python train.py --arch="transformer" --model="multi-label audio tagger" --dataset="tunes sung on syllables by a formant synthesiser" --train_examples=39062 --gain_aug_db=6 --time_shift_ms=50 --n_mels=80 --hop_length=160 --input="mfcc" --spec_augment=false --win_length=512 --norm="layernorm" --norm_position="pre" --hidden_act="gelu" --mlp_ratio=4 --head_dim=64 --fused_qkv=false --bias="qkv" --qk_norm=false --parallel_block=false --inner_norm=false --drop_path=0.15 --subsampling=2 --layers=12 --width=192 --positions="relative_bias" --pooling="class_token" --num_labels=26 --init="kaiming_normal" --residual_init="zero_last" --optimizer="normuon" --muon_scale="original" --learning_rate=0.032 --momentum=0.95 --nesterov=true --orthogonalizer="polar_express" --adamw_lr_other_params=0.00088 --max_grad_norm=3.0 --max_steps=9000 --batch_size=256 --epochs=59.0 --lr_schedule="cosine" --final_lr_fraction=0 --warmup_steps=900 --weight_decay=0.03 --adamw_weight_decay_other_params=0.05
Rows from block 8, named by matrix and row number. Rows with one number belong to one neuron. Each number is 128 + 32 x the weight over its row's rms, rounded and kept within 0 to 255. All counts start at 0. Numbers have three digits each.
# fc1: MLP up (model.blocks.8.mlp.fc1.weight, 768x192), inputs 0-95
# fc2: MLP down (model.blocks.8.mlp.fc2.weight, 192x768, transposed), outputs 0-95
fc1.591:148136090149127182120122146139205131146182105091133111117142150143099123108148085125138107127153132106194129135140174147099166086194104153131172163095122109159118122163117122142121097068126173176163102179141091199142145096168132166114080102037106084112113084143145115110139097131163110074
fc2.591:171088131067182185083136084104119120145168113150103116112136093110176123139099143089143154103139127149169076143100074112101104161114126101139151092085107192122115123118158117078124159087171127112111135161076116101106085175064124138110128042164083130176160163143176174162201076091147125097
fc1.592:099113091168119130135088144140088146106111205125166107096134206118061075150103153124144112112121151150128155105106115125120122092150096157165148150108126111179146107107161179114128150190121135127088095148112064098100044126113118135136169126179131108095071104154116104164152093101121099136
fc2.592:166135109140115153133179162125156095095127179162152162133163094148131151150086042125122119183146155172137162106122073111161123124085165137047151206143117163175128218146133155113150155101102110152163122107124172136123136092090074185129089083095147109129156152119155109138080103122140164147
fc1.593:151105121099146098113156117099133121120151127143179111109107101170137094186113142163120114169098140133141127164119120121115118080091125078124086129095065111138162093078174177111148180089122144117154148165099140084059141126133171103110081126136111113173090098135109085221138072155133186168
fc2.593:136120142092113089161134132121097106111123118198105163143130122105157072098160145150158083121154152084110114115127146113136103127115112085160201162108115123123155169081129157115115097134140134070109159102186089147110112142155168182111154136095172116155153150145155122117163106140107135091
fc1.594:164134106132091114115134132118200107061165099109199197191139091126125143154132117142119150190106086110159144198086166115089125159126103172143170123115093111149133099086144168187120093150126155135149168188116152120116141137142056107140141135104145157091139105189168119149114132095158133124
fc2.594:152159191127121210149150150130160128125124157122106149141076113146122121147115102152087124112117081096188117105131125162145103155117103119098131108114117117090099120109088098169117096109164180184114121183092148119094129136120134111111093131185134154114069140101167137067052060070120152153
fc1.595:111119160127051162144119164103193154137102125130116161159100160104126111142095152116162131139036103201114157111094174160165062104168138134057159179167113130136097116149102172084093105184131048103089129067092103118139140072123118126117177130132182126078113120179085092156138123110160126213
fc2.595:060073138138122095118136203103170089115124122076154069180133133192123156144161136182189123178110143123139135150183111161139145109092114123150092109136177170178163116170148107130113115147154142126125146111130117146169095116148122077178065068108139127081065147183127006058095160159130127087
fc1.596:186130147080153122123181109160120081065205180141098115140097121073091141068092133097095135198186092080179145175169058060121122109124141169173156157162157077098124088138103170110099107089118125143084132204194131120143084139154077093077144113121071086076130154103082108102097143166124150133
fc2.596:077119121104114188110138112159151148115104122107159083172169125125109129213154093139162106181075173079121112102095114117151081107054099149112107155118111127115119082207132091073082106146132088179128150112111092086136147154093031102142089157115125127192148091192163120149130106167116163165
fc1.597:119145134051107115094132129096108153157083119133118143110100157092153146150149107145093092118170066117114147123106104105103136163171094191195143162170190180105081163097101108099139118097071171084156172139131112119118146110093087096139168147093136135111169114112120075121165123111123155208
fc2.597:109093094131109138127148140156142070121092144098100132164167137151120160171100134119126149165165126100074151188165123134130126074141094097151134068119128080222161093176099127088112089136070142121054127172151149127121109116078159163106119124124131145163101133114108129140150134141154080098
fc1.598:128112096128128128087145170155121165106065162113137106145146117058152142141162131135140066102160143130156164084186143134134184166139134133130150131105141168155141048090093143085103104109110219106193127153123112101158114142133108117071098124070139082126109163056134169134127156134095135065
fc2.598:159118123125113151119107117164141114115129195108133176166167128122086043158162108084141051119139081131094163076132179086152151138152142126136136108122069166172123113113125167079115113193123199148099130103124062126166190108132132136107094139090152177137044176128106126129089141160143140099
fc1.599:152085113128155107140119102088093144104088175119154084084106167125120093129070106106165118141108117106105110102118097122170152094144091118126179182113181139108118086073101156131111142194053139094072129176123152108140145188101096134132135169044098175090141122086126203071086166130129162147
fc2.599:087156092143107147089173168110142143157179166165152172165103094108099129125085176133179149120127108126093096135133121052128126135063131114075085158164133116087101132105095165122120153147081116170088106130136118135125095150135125101129130120118086112088107097111090132184080207152142156148
fc1.600:104137133137134142138176114089142103070180244155147100157132128114149063144135081188149169097115118093098107125189131145094115112110074137135123128130146085108103118204167156096154113183127137107087158155126111090118169182145138132109197160112122068143153085135103130132071101167047158194
fc2.600:096133126149099147096166151189103099132140141137120141164143136113169091153132124122152113088157138141146146108145156141094168172111165038136183144042149097149134114184080106150074045168132134145146121113122147134153092140146170168090097145062152072185149172105136117174086087127158131152
fc1.601:145159120171151105127116143185122115188139098129075116143096138167119135105087090139117096164152099137166102106175066157127091102118159132107084087093127129086149113144113135142179087118123155127165109141144127104116142130115131177060151121086133171169198097066079113073126142140130154118
fc2.601:157179147125101065122127112188118148167114119138080160159083024084100096088105111107118143148089121149080085115154156167144133088055167159091109086129080160163081113176119133172141154143148110103199183106107132167094129115168122134146181105118129108075146123140127144093150172113087164162
fc1.602:129139143113035101117134095083135067127120181094114172116133138143133136098119153135205079114141136148157120154083203115099101162072108182157193135133118152145092131146160149116125073109089144130113117113142127175082122105101089095129131095143108126114118163149170106152102123160084107152
fc2.602:143167135220159093093086173129101148097148130101152112130120131153112129130103153122121139115133104127069107127145032130148120130178127056188149119109136154112161081153098117115146108088121136199134094116173145092144139149125154140071111186149125144157119155135209133108133111095131137114
fc1.603:166141059167164109136175155173179159155095101128157108107103158097141126144067092115151061174146115093109112142119159102062071145101118140125152109122160085107185140085148107103162068150144143087097119192076131164171210061121143162112190111125156098116103115128123131123094206167164107146
fc2.603:111119133050147136084157166125162172091160093199084099127136142164204131132054069150128130161105183149085105151147117127099085138135130184080148117072168126088143076124127095120146119100173170136047117134126121163134136102096073102110105153118110132169119114111149159111129168121102137148
fc1.604:097177109202084078148164154095136135099111173150158132115159087137122093124127108112108066123129118149128134137084153118157154119136163132107080142147100134151143089112140130128091074143155152095194113119068094090147123121129068206134151163068179104174190123125054087093171130168141140096
fc2.604:041174186118147099110139082098137126130145064086170112109156173179145196116152111102161134096177137088131209107085096067091140143109067084107089087160103109152165185159117103128136067147112112164121144132153118085142114123112125113168136102161118117147095113127103106165123083134126122144
fc1.605:070136111141094156124146115155157118097159167175142137122111083071156147130063171149073182169136129119091163116123152088086150101131097059124142096143106124126190161136105094068112145125156094123132099080090150174209130183187112164092200221157140128109076134113141171121120100131105147166
fc2.605:136065131158198077146121130090165154103124198118162139100094089089120190119089146103171161130087100112209188095171062098136071085096138155114103092095101134143066157216140113137153104130150091157174147099136185070185163148109125145152145114154111107117120087124115116152088142133119143169
fc1.606:111115116132091167087099113166100137109180152111166114129113146108176162093139107114154176151075192130130114117201114130152123129181097116115137181151153088098169154127139115127133122096071128113036128116145132068151160145098151155093177167165113105157097024124167112124105110077157157157
fc2.606:114169154165076157142110105083123126089157168061193098076112163109158102134139181134122127165135129118154183226173171115107120138154156186145164129104173104092119147072121125106054164121123154158082113150138095142105201121123130132160128157150126140175149202131114115129135116130082180185
fc1.607:156120144131165131152189156099101113137151141086172087096089101096082082146161119141117130129149140157120184092123185132080162133118143112168120106160113116100139144132104130053113098114094162138116116088105091095193181153146082116080146094068090132115116085091125122171123106173099121176
fc2.607:083122108165078112120162176147088152182117140193169105082150116094119128073123153142172168175099112126122136104120177110161145086157162180125195115171100184058121121042061156119122097098120168102123152127127156130109110140139141179136047105157145117132133101158148127146168205119130113144
fc1.608:090175108142151082113129164064102132149123088147121114160101133108193113097191120236141146145067189094137101127136123169169122151139131151136137099165134121123121110123109171131169123064145096108097157104093103156169172136146061157091126139174116150173086150084081159129165076114176162148
fc2.608:154079150155151124135083155164102144162149147117145120157113159141058044066200145145138139117094198064187135102112122118174113115181111161181132147153151128117149109121104114217107151102139147130136147104106173143140176134093112109124164129117125138137162142159096127113186104152136138134
fc1.609:135141105144120144179086101077152156176110116152087108144047121186075132132078150200021113121085104085136131128089124129175201060161138092096111108149117080146155141109148135150162138086119122082140076178163099075107181090128129190110070113123069145151134121160116114124079083134114070095
fc2.609:139105100109126124125123161103189096065124117160128140053151153075118117090135138181130142139121093143141177146150117166089129141154158142082182184122137107124155115151096150098106120151122109137095175152116157069162165149146159148090093119126156128160093104119094122100123151084118071140
fc1.610:130176154113108148139147175149134137140052127197143124132161112162106168117116164106099137129141119100058119099191149095161112135116197156154112169160124101121077119109096137113191130105170122192173074118169074094095207144174079101062116132159146100156077106143133135147135140124135084103
fc2.610:152113090108205119085146177123080111154056112133173110125146085120114139159113101103084105109170111156095102118158152153111137121107171198115078170131131160182122114126136112081144162136165168125107126122119078144122141143126131133154162128116143109139142118074098112079135065121195129109
fc1.611:169087159089095111118144174123159109115155123104091172143125094094159064110170092173140147180143092104131163130136131104090111161162141120119080129132112069135090100124108125198180171144066114106121113124140126099113134181126176171097083118042163174121129095119173119148049111114160123125
fc2.611:123166088137102125164056165137190166102128083165179121067123135060161127147126103116182097092137122139185064146174132149143141108179165115118083133101133165135119057125167080203155141099128114112108137188164078125144110138111109122136121111172135168144078195104114077118125095119174154161
fc1.612:142167125172139129153076144128126169094143139152129114095100032098122086085174175118139123094096118138171166123133172168101082133164096143142199130133153123159055178121127186147154140100129136152137145192129130108077082139066093135124194176113168158144112090068128153142111120118146153125
fc2.612:117101170158168085142137107111191134132156107137138157126190088120125167087110169067096157151139123143200188110105113129101083176131104139115140103138088190057129170165078122093102124084171129125094139189118107140120178142111146113118176133189117073118087108090108144111064119118182180148
fc1.613:130183158082149125176127162105091104107069101140114089129126102128122072099140104157139132112144084102110170134120144126103099107077159155156090133143171116199177140122141134112117110115141147129115172125107104168157100114160103126230131095102164096083143089139170127147134101157156125169
fc2.613:133147102125117091078140084083148129142211157096168141089157123127200063148158161124130123089087115161179133143164137069172082140203118176114130112115099150096104068132127091180102125129141130167151160130094135101147145139099103072074133105174124151113115151132101133139129114093121107083
fc1.614:086106111139083147153126089068146085151183139125091123083141129113155143093093111176138104112062116123144103185088135088063139108103112132092102097162155079131124142096133089142160127074105104134121108149190127148065156172056117093060104129104138187100115112128153146115117076108150104093
fc2.614:147119149135160098130117110137154191167088143095105051144108108090080167104142157190075152143144078113122085158163125122157126097163167111127098157179108074122072126107140100140156127115091084072089084141148132129107112170134138159185082139106151107102148135114188089125089115119097156121
fc1.615:128133060133159087145129219140130135118071143111163118134112121123156153163093145148138061130116170106086166123124142175091139105122164184077103157122163102099144123081110116126127093108115190113062127129198145117135126116140135153161164163153157154091159079107147079116076121211160101114
fc2.615:152149117098134095131104145068167111133061145080157109146137121168164149122130120114182091114107140170105125129172117181130055155143093162150161147117131212155142097122124155119138090113188136148081095138118104187191122124124142087158116065173108129046167144106158114147144089146095174158
fc1.616:144094055095104149102140065126146100169157125121079050154098178131121218140085122146163134090122107131145156072105140166117186149172091093130155124122077124171151179176093063133091136165123098135146116100117115078143133134177185147116180132068153159178114100101123099165102161113149110125
fc2.616:117138125124113110087154157159131084146107091138174088092107133129131105171099129157117153107122110158085160109147061084100154177159105085113142109151123075141104147074111083167041100092160143075171152171095127210143125183136190147161062053102088163170133077102087187125155117114151092163
fc1.617:164114126145139098097113138152082139052141102102191093183164137154113128142146123100118134135120121201086048091150107095106158139127128158177209156115167168087144096079133121096115118124127161168128166145162123129122098117042089159148146156083092153165101135153155125066074124130110133066
fc2.617:180130079126134187154151066131189127109132145144100111148123157119123119176169123096195155194131086119130084122071147111093165138169166059111137151138103117183132177132142095165137062134060073100138169124115079174129111097166083065070100100120103116123065176126118137073127154126171094152
fc1.618:161155097141146129187095073098112112116110087097124119178159116074136162139126139150119125151172098121100136128117111158060106179146168144189163148120111143117078108114176085167153131133180117142114120108184123119144118137150167095163146154153130092149149104174150161123061171130076109144
fc2.618:121161150167146166064165090120135130071128130095126095108130071170118057142128113102102141104104108151109165072076088120168149126114193106211124164122105103189164097136179142133080087096171115125107088145065102124154091165092083164105111129130099083100090129154061177111097103122112140156
fc1.619:128151140138107097129152123116109170127170055141154084132115178091126128202087164168134108126171171116059111171111140129183117097135127094115069140141161134151135117166139142133183178166093104137120177129083096090137126130096160146139106140101103131160157130143109125085078102133102109197
fc2.619:182093097107085141120066125127169128106131103102123102157121145160129090124117087163160129134177171075115088122178134148213109142164146144168162111124122062061101184160084126128164115120090085190113110160152150112124171111080160161173138168134082120101158114097204083109104161152093144172
fc1.620:167141131131160085109085131149127071166111075130151130104141116136150120149134120203097100083132143093052148083117156069125093118080072140153147141163171149137134116134131111105141135085080096134108133090124113101157119123129133166170144109145157138188095173159160151143143153118087094175
fc2.620:138179155099120154217126155108084060109165162173118135086077101104179092129145166165121091128105127173087115156106139070159196128121138126120105186122095163138131130090137165136098185116134076095172103178094147161159100113103106147159110140133166174204158172152150136138126097130170134107
fc1.621:207116162116128145133150135151114186089156142124121112163144129150105163134112106142102136149109123078135185153133121178113095168087071167122115084202133126162130099129098114120095109192134078097124114152167144078195146060107165079098058108089063167121121141147117126090166137107200111150
fc2.621:102072112173041099121137121100140169104187143156076128161111177097129128088107116161119145102161070193167122158179102118119097113114153168106140149168122099111100168121151144159130181186094117164140131107186139119153121147091063139113182110156050130067154094084131129184063175108137154148
fc1.622:173115102132126080127092110141155112232110163143141077181154157164132157125127113157134133135119132113113149151094056131145156209124133141127116145103119151120179127059084102136071160150121133202131142059133110148162165091106144175136123123127168109141148098171121099089114159126096060106
fc2.622:109123101143171081165141164091102163083106136155131084168116131148143103127177152118142158159132080098166133174164121106184112135164131056064094119096116102091098089134134143142173124154119077131144168219070084128077131105102116090107141173132143100139210094163176110138086065128139106170
fc1.623:156094140111123092162124109145155119122136144101171092119092154122136111123111160120120132161105084132073135144118160151126128084142179055155162043173111085144111091113128075109116122142121161120146134128106077107150148164130057126108145145178114131156203129172126124137146077153136121135
fc2.623:123077100116127093138146217154103175128163122109177105086159169109184125147189112154136143161066146176146146113121122088119140068082165099078151092159150140128093162165069121200080122108186107093107102099054126146129190150135113065169099086122114115148132145105174129166149142111143114153
fc1.624:116157086160072087111133122150087183164143157076127140109140114132114116165134093132107120176152177137111169118095169114128107083149135111159115133131089109142153087124178098151135156083114112132061112125165118124120203141143135145158115144105170148163119142114156147101166132130130154128
fc2.624:190123114142204108126131102133151078113090128198117153106171128185181171092100132183096197125163099130126153099158131153086162111100124175130104145161131183105153122115140130101086082142155142122127143074114116154119082128090194177132197116124140133094089082165160152110097065113070128138
fc1.625:151106124127129100132095145127139121126114157132104160142142132165115156113144117114125133159193117116144121105115127105170132166113106087114168180131131141175129113152146092196137107145108176093155079171129092112146101148101073131137132163115103114138100104136091095049087166117101079192
fc2.625:178127119144124104149146131087087142155095208111104157177072081094134134105123177120159193080172120097127093129116132069153123174159167162062150123146108146119125088132065088094184074121116196162147183131136168123147138167102139080124163125093101083065100096091109167099129151113061105122
fc1.626:143130110115184074113178095073182135145114126113112122173104092083143102146178069122153128158076079107171103100081084112066117114122128116143147149088132124095138121136163073154120117151171169157128104145133098096147132127037129079184141109167093172129091104144097097112085091173148145144
fc2.626:157093169179106081143129153139141122138151072143188157118111121132154150120103144178153125124120152109111092117119127100143166099130127057110090222111144137126143123036166103142116144150169131122157127116125111155140110194155168158096119068154114115127117102115149101098180143156177095133
fc1.627:118187157102103159142041112103142136077122094124172142116121148083086161113124079114190179100093158182070121099100132091090105113123054130146117151140130097110102109127143097107187147124045130118074109149129206171147145130093153096180122148112086072156152109141175186053128163129142126140
fc2.627:150117144146163114136142152064091172078132129088128110158132177050161103103127182063093131159137086150095098140137116097157053165106179147086134134129126122089175144150141135102109118124150075137159106131110091148133112094155134051127179100105110145096190137122179097155097106095124131150
fc1.628:122157169123145166129148135184160162182156095102146195147090104104122185098141154141130160094119189135080073088157088098139127113116151112122106155106134103147166127152144216117106110159127116119135076172114124094149113118103128066147099144076060111149150074122109074151153068134163140154
fc2.628:113074156152135130062147150054131125151117131101136145134115079160216093147131099123134126199129171107047102138117083161089071086186101119140120141195097152121157072123174125094117125121118062118032171155133167112157163109124158205117113100170138136119090117186161107153151046161128112138
fc1.629:160160092087116114131110171157137175138152145133140087168054148129071148075111171149112128133099156129149146138144140132141131081120105094087125132155139161136143111110141158116098204108102134130085115066124088138112170169155112079106074145109216103075107175113051072087122139125132138105
fc2.629:213111090099122150107183122055096096119091062118105178124153152163169160150178130104131146109117088109128099187157161105104093172173128184129188095159142091143152147112097143132023141120176067150115126134182105060163145109102097139124144090135086170110120114129127174087085116146077164098
fc1.630:125157093100151157102102131137092196131081142146083099194136160125116124132124121113152176137141119136162113049141108102149151181112121140206127063084129108125134073155173135073162133169060176118126121139138146119100196111155166072111144189070166103083135127124130193174103127143099111149
fc2.630:111140109145157158135193162139117096122178143166139133143136155075104124098080108178157093124133076151108103102153139102190167164124107088144092154123096098198085129161073180147103115102092135096109114127189135133113150123163106040213090197105161120108125115152127132148078129169071166055
fc1.631:152139112092094170080123097146189120178154110154113147109156085165123099085122041066152102174086100160171111129117099075173175180103099124181113121089069119171164149131102098130081131185074157108167131080127057106097103140124153139130141108121161160097090161155078131140098108175164140064
fc2.631:121174097126143112169131146142138166138119074093122120120110129108095118120195111147110182130121156145115084143126121127116107085107103153157165151104227125117112138162111119171086078123149119082204124116130185138152161141165147048160128150098185128115083102062131123139096164120171102141
fc1.632:129076117081108172143044105167141165075146071163110112079077171144133129136141111137142140088082109167076153100128130143082127110093083122087180135136113095074115143110108141083095128089103136140115111156162137148171103157065116092131117109107166139154089153123091118139100118170146125160
fc2.632:136075165081146114062118185180144120137181132147162078096085114159168113106094137132134158111165065133094195127068077093107078082129146123076121077137112165170144116138144078142143126147191107143168153159124146106117092092104111077107138137116082085145166121126159069173113144151128104132
fc1.633:067091117156129156115153072093094153133117218133153134097134158100155212154129138131120116156091137170192097100115087118175121150131105126179073115156113133132175112145110098109119115112138157144136108181143089102126121111092114078102113142120128164143122080080174123139110060153097139188
fc2.633:110129064163154080070091116141141160143075152154128124120162104124155110130097086095123152145146134137128178125155155069091135115122175056148166072124134153142137126076105137146103160133049127125120093150150149140133131146195132103142184112180104151155081146180183125195169138086159136045
fc1.634:135048143029172155077106133164092128115129121165142132110101140143088145128117121176105156102091158079147179044143153102094087094183111085109158100138150150158108077089134119141146144154123081131123148146155166160109147148175122130115101107101177137137151131107076169102092171130088173149
fc2.634:114134113081118090125178155184175123128102100125186137148096088134132088116082175083134160189114133114144079151098165137181107144117120173101109108141158175131114112129102176143075130089137152084150074128115146117109133106120134126115107124139138109098087243104144155167147088124062185141
fc1.635:127174164142129087108135154101138136161097047154115129126203086042173144139153120175102144205172085137114180142118142127120145106117164156156106172130092109111179095140186100082130076127101137125091149134097105109136138164112099107171102128160165096126108148108086113167154190104114127173
fc2.635:148137082143057138160138127129104157074106073125129160101098156118109111074106161094187109145122085088174135145166110147123076105183151159150095123179144076113062170158107180146123148127089160161187095110128156123145141079161141145172156150083086129173205139122084075161113171138165098142
fc1.636:072191131134101141135112157160105150145189103190111191123100063156146157149154107102095135096164098071145065117055152102127182152128083108185124103150138106122079193152128143085120113127097124158139168118089143131060084181150110146094196128109130109143163095124130129169136173126156149146
fc2.636:170104128107147092150112138095138110033117158107124129170139141118093220091153128142125082187202109130153117183152069167130076138120131104127104137141107146153180015121149186117214145171131081116114087129094150145135151111115107109152064090122154154129145115109161070138123114104051158126
fc1.637:069156153107136134138119079161091085189154108099138044154158097171083130153152065176148114099194104145106161130110074072142088129096115107101155096079139162116137189148166134113107154165105145173154098118101127113141164211104093183104145168127157156116132066119053143141146107121097129211
fc2.637:095101133147125103144201103123164091171097167077133089103110119148151128124066097181068129133093168147163154139144170084119124155094138126146070186120079096151108128165119154120160153132127128143098154109033089151186109115090086125081199148136167084114129146145130062119109108111149103163
fc1.638:172114121147138106127166124133088087140137136109149085138127150126123211144131125185090122121185158111145082121168053133030141123068196153127097166053167148111105098132129134120107114121114143168109163151204143157113119136140072108097113112092134120126118126087098084144127113110134090111
fc2.638:192178146142142124125114163120067146111129116122094108127175108154075107126167170136082130111099156110125121100112128077075099157166074129153101103168203174160129179105162152142101054214107092138127164143142098058084104100118167162093134139128150140132078126117164102140077077197154123140
fc1.639:207080124148102160102083125059133112201138095104157119117093221149046141123167149087068094127100125131122159133172154110087136143145180078132162106098129145117100084144109111138174157103109149103142142162124133132113088160125123095083112179101124107117142151138168145077128145192141097087
fc2.639:201190052162126116145089121072160090111150112113154113130115114148107116181166117131145168165168164126122112173105113101155146147092120170112108113077090086082123079082121160122163167134135174083124166121137091095086137173096136141124180124160141094147145112125122152091081137115105117175
fc1.640:147108174156109171126075104163122134153108135176186115178100130097064203167113168133103100123116151106109143134188076093110044139151069161111087129150141136099142126088111126131123109163099115098143114121090138088140124193141135124157142117172126121152079096164145134121121192141132147138
fc2.640:097165174165119156105204118098118125131130175173092125100111123130159080101153110154106113182156067121133082075139094159111174118173129114166150161125174074128057169131166140153074186125158162144132146111150086121164162091161144137138106147109169168175157164116119130125144097137151057092
fc1.641:170143143145118156213156152070163117125095123103164143118135125076093114121170138119108164116087147115117144117131117143117112173187193085056153104095200087130110156129081111138188128136152149178120178106158119151121097114157074123141155107120113101117135140147073096068128164146108071151
fc2.641:155095159164109114141150107088129103067101078105080131081126141123114095059111151137128164131146165100157083071157161139108110168149155122127117057096140209098125131116085177165080154142135155192126165099129132126118087145096126187079143127138149119071152143030164160135112148142142143168
fc1.642:099140140167176211134170043131093074094148164102131074154201157176146027119077149096155122132070158132131152137078099106148178105122197149137122098078164203118182127120085121155160137143095149108174158139109100149102139107170116153123098168136166151107102117134151088081109087169129151135
fc2.642:078129210126097145084165124192067132137193065164120100126121126142122195100137105127129135110136111145152154072095166131130091155135086107134094194090115101142122123143136146154124098121143125144140104105118126095071139086047108189150145128110111174151120213043104141158168087068059127100
fc1.643:151140194074170113034113155121143139111166155087054078090087145064165178138123115189110117140140100182121132125118081161107112140155136096136132154155136113152152154158155129163110144127186133157166096143135142149103154129214110185090110129128154124178040087113080154082135119163169083091
fc2.643:093130116168105112065059081118135194116136116192123122092139126136089154160144103153147091161091179166159150144135138146127122112122099132137050092145062109138116118151137050146119132112190122098090129128113157112139150213132088107061104142139105101147115142132097115142190150210171157093
fc1.644:201132174087134080156110097169168096113173168185074162107138183153069079155145157137155201154122148119167123095100180092109126097081135055141109163139096153116159099137134125091114146184137121126124159190147089160191198025152128173119134134087085125153098138102103131126151116118123110146
fc2.644:120129162128069169127090135161111067149087150117096101114148161054135137124131130132083105110136113127120185142145153155069146103159057135094088116040116150152159096109117133044112111187121155167120095172127145129190137136119089111124161122050140071190135128110141120079132134125093182121
fc1.645:133084135177116113134142178168111216084122214123133179168186140114115182101110167123166089105131138105157085122171088137165099106075129132131131157144155082126152179153116146165094144125086068059078146144099114121153139132141132103151138125075167128150152086103065104103134181194175087071
fc2.645:119105104109166097127138067119174161090159144091226168101224067100155159170140105128103158100130158100159152049141092112148133105141154121126096116114081143118155150129194071155139186165116147135123109081102135137116073127108125150116104181107080089073165181149038114108092124120135086091
fc1.646:168118127164102114124159131137110145074064087104124136148121166099099137110152074137165108103139102122124100149123114146148157113172106130049160118104162135072216093121209143101153166095085140115135104086114156059056099115121091142121103188171141120121119129085150105118123104106189181145
fc2.646:134066105155095171132124168147122067146140152102099150081175089092208150046140155113065114135129144158169154120119111155132176122121174156200126133146102100116171139169135151138098150167100129074118103080117204166116156108110170086099151033097139112137139140111124164119127165131092089098
fc1.647:092096097075145123110172190102107119134079192114084094142127117151092164150101109154098134132153163102121122133111136147112136150165141145125075165193076188146176144158090222095165144177151096152156149047128197156108081139156116157133138161107160152117131159152150188071125109124081083137
fc2.647:168134113120146195114141144125089110104180097137148139174114182154094161130130157121123132088158111075130108095153164120144158190160041071112204117150204135148117147043074113056049132153104123105074154129147102163156105098206149142120154128094143163156078157125131141143186065076180171178
fc1.648:137081103092103159168101143136135145113067146152115098164217177133097099119105158086110123154146110105101136101130135173151149129123100177076105132093128086136154121131107155164153155183088151155161162162057093116157143055141069116127126146099147176107130118152157094112128204140138153095
fc2.648:085130133126120115160124078090141155080076130093077134141161136032134136161097101083146095158114139100090053136115186142150115198128146167115091150133105102179079078155111183132102138131166144116158111114139088114119186111148099088128132146144095124079171127103140108153144096136146207115
fc1.649:085067145141140096143117153192118151112154146092081116174079129125169152151126161172175118214103082172085135150121120104129152158188169123129147094154130107099169101145128122081141127091112125109131151170091151109146039115128166103089070170141107127092093060119113136146131122210139123129
fc2.649:086120114139138140126166125081152088130090115177162140184175174100117134162139138128182086135120109156126155161111115108151190099187185115149144124150116095167106148081108131132123091121051156088115160157157066145186100153139204133091160140143073131129097077088134137164127171181156158132
fc1.650:154120168067164121189126122196122114144139121162111115166116109162123201101128092150091146156101123141081092054113095090099185153174148145131114084110096058189086100151100181167147087112139176108134123105134099173168172093168146118118136126133143069096162167121138115108129064169103125101
fc2.650:074064070121096122159155100157173122161064144162089179097155160065118088109171159091098107155156098106084118095196135082103150151111139138174106152124079063177121136110097094121134142197113137105083126077115107172212124068162127155138113144134108132156131151054095068133111120135107218113
fc1.651:093068120109107168146124113177096140151113120152097146135167155125108133135045126147056163168117118225157180123060141093132160095162142077126127120151138116121121135176129115133090120157100127155150126089073193099116118141175066136135121151168129083150134108124081105122132127166164129103
fc2.651:130104118089093089102141099168088170115171088123103109108118101148145114151089105119111134130140140122126106149062152093104138090131075151140082179133076157140125110198140064150086122143172127085134161105135166145122117112113125150065178109127128085160097170105164146140065119118123110117
fc1.652:132150095127105112121142123182081173122126131111170116157112114081107139125139091134099177105190137134191120159141085142078144091121119097112122122171134078173144162119160132153088193114131107167167134091159151158167123107173118085127054108152157133124077127149117057115161138136119044099
fc2.652:126104085086081125109179158113130160135136066174104174102126105121143137121170133085145123122170103104121117199078167143167144151132103140094124115170128069141169167136085127106068134162190070138121122120172117121130099170175092124157144112159178163154213071106094100167123171121129138134
fc1.653:127081136154163166156092135128161120194087126105143142129072138163091169154109137169052107132166107123048081139114151089104144097151106098112137181165113104149148106162167107132132101111115052094169153163141105168110095146135092146120091129107116145129135091092176062137172170123153094191
fc2.653:082152129085149166097107161109081119134119165137055155165127152148112117109133154143107124121154102169106219138188126088177114111114104136138127171122061135112176112123141138101119139103087183116050101128128162162113119115144119176129109017141167196125118122081185127117135123117081119155
fc1.654:078133160116156156154100112150082148173114113093183102117133139112132117145176153212095159074136197165080094194123151109144103071159069164123144209114108106144141183077163147096160147090123127110145142118119137087164145203161094180085136105175126103156111100112210158175108171103099133073
fc2.654:129151130125099106091128091169123119134186169104141058185210125114135044162131128136131148111129159141138172104127155126160105154152053115203141113164106122092076116138171101132150060122133063074144167147180106148125164101104116112128158143136135166076097135169112116097176213100141158146
fc1.655:146092105092130112166112134124144143138135069129135136162163164151103070083081124132107135091127121072136151095155152130202117104041130139186118093184178110171120121129080147098134130137096176139161160152119106180048125082127143124081128132098129164094091113106153200144075084150095152149
fc2.655:165087099168136158165113109163143153146058131224075132104160140137078128093100122186155123083109170148121096139119116156161082152135119124062113138083141123109055116116145198131145098158154202080119053127130121157176193136151167107152111139144087136105120130180138185108144163103153144091
fc1.656:099148122175088116133129064071087081085088106113136146069087075138176119122144143163114096141124183182157176128156149109095089129114143117149139108140159081138104161108097079158120134144131148096128070141170115103135146123109125135150164175172070173138101165104134116095175140155144103155
fc2.656:133152113129145096063143127162176112179180134151113103154163139166110130084099153061204125144089100055103124094054137164122153119135106131169070114101109127161140139136099171171213134120133070124136094166109117120159097123106155058138128123169151079113120193110125182134071128123132164186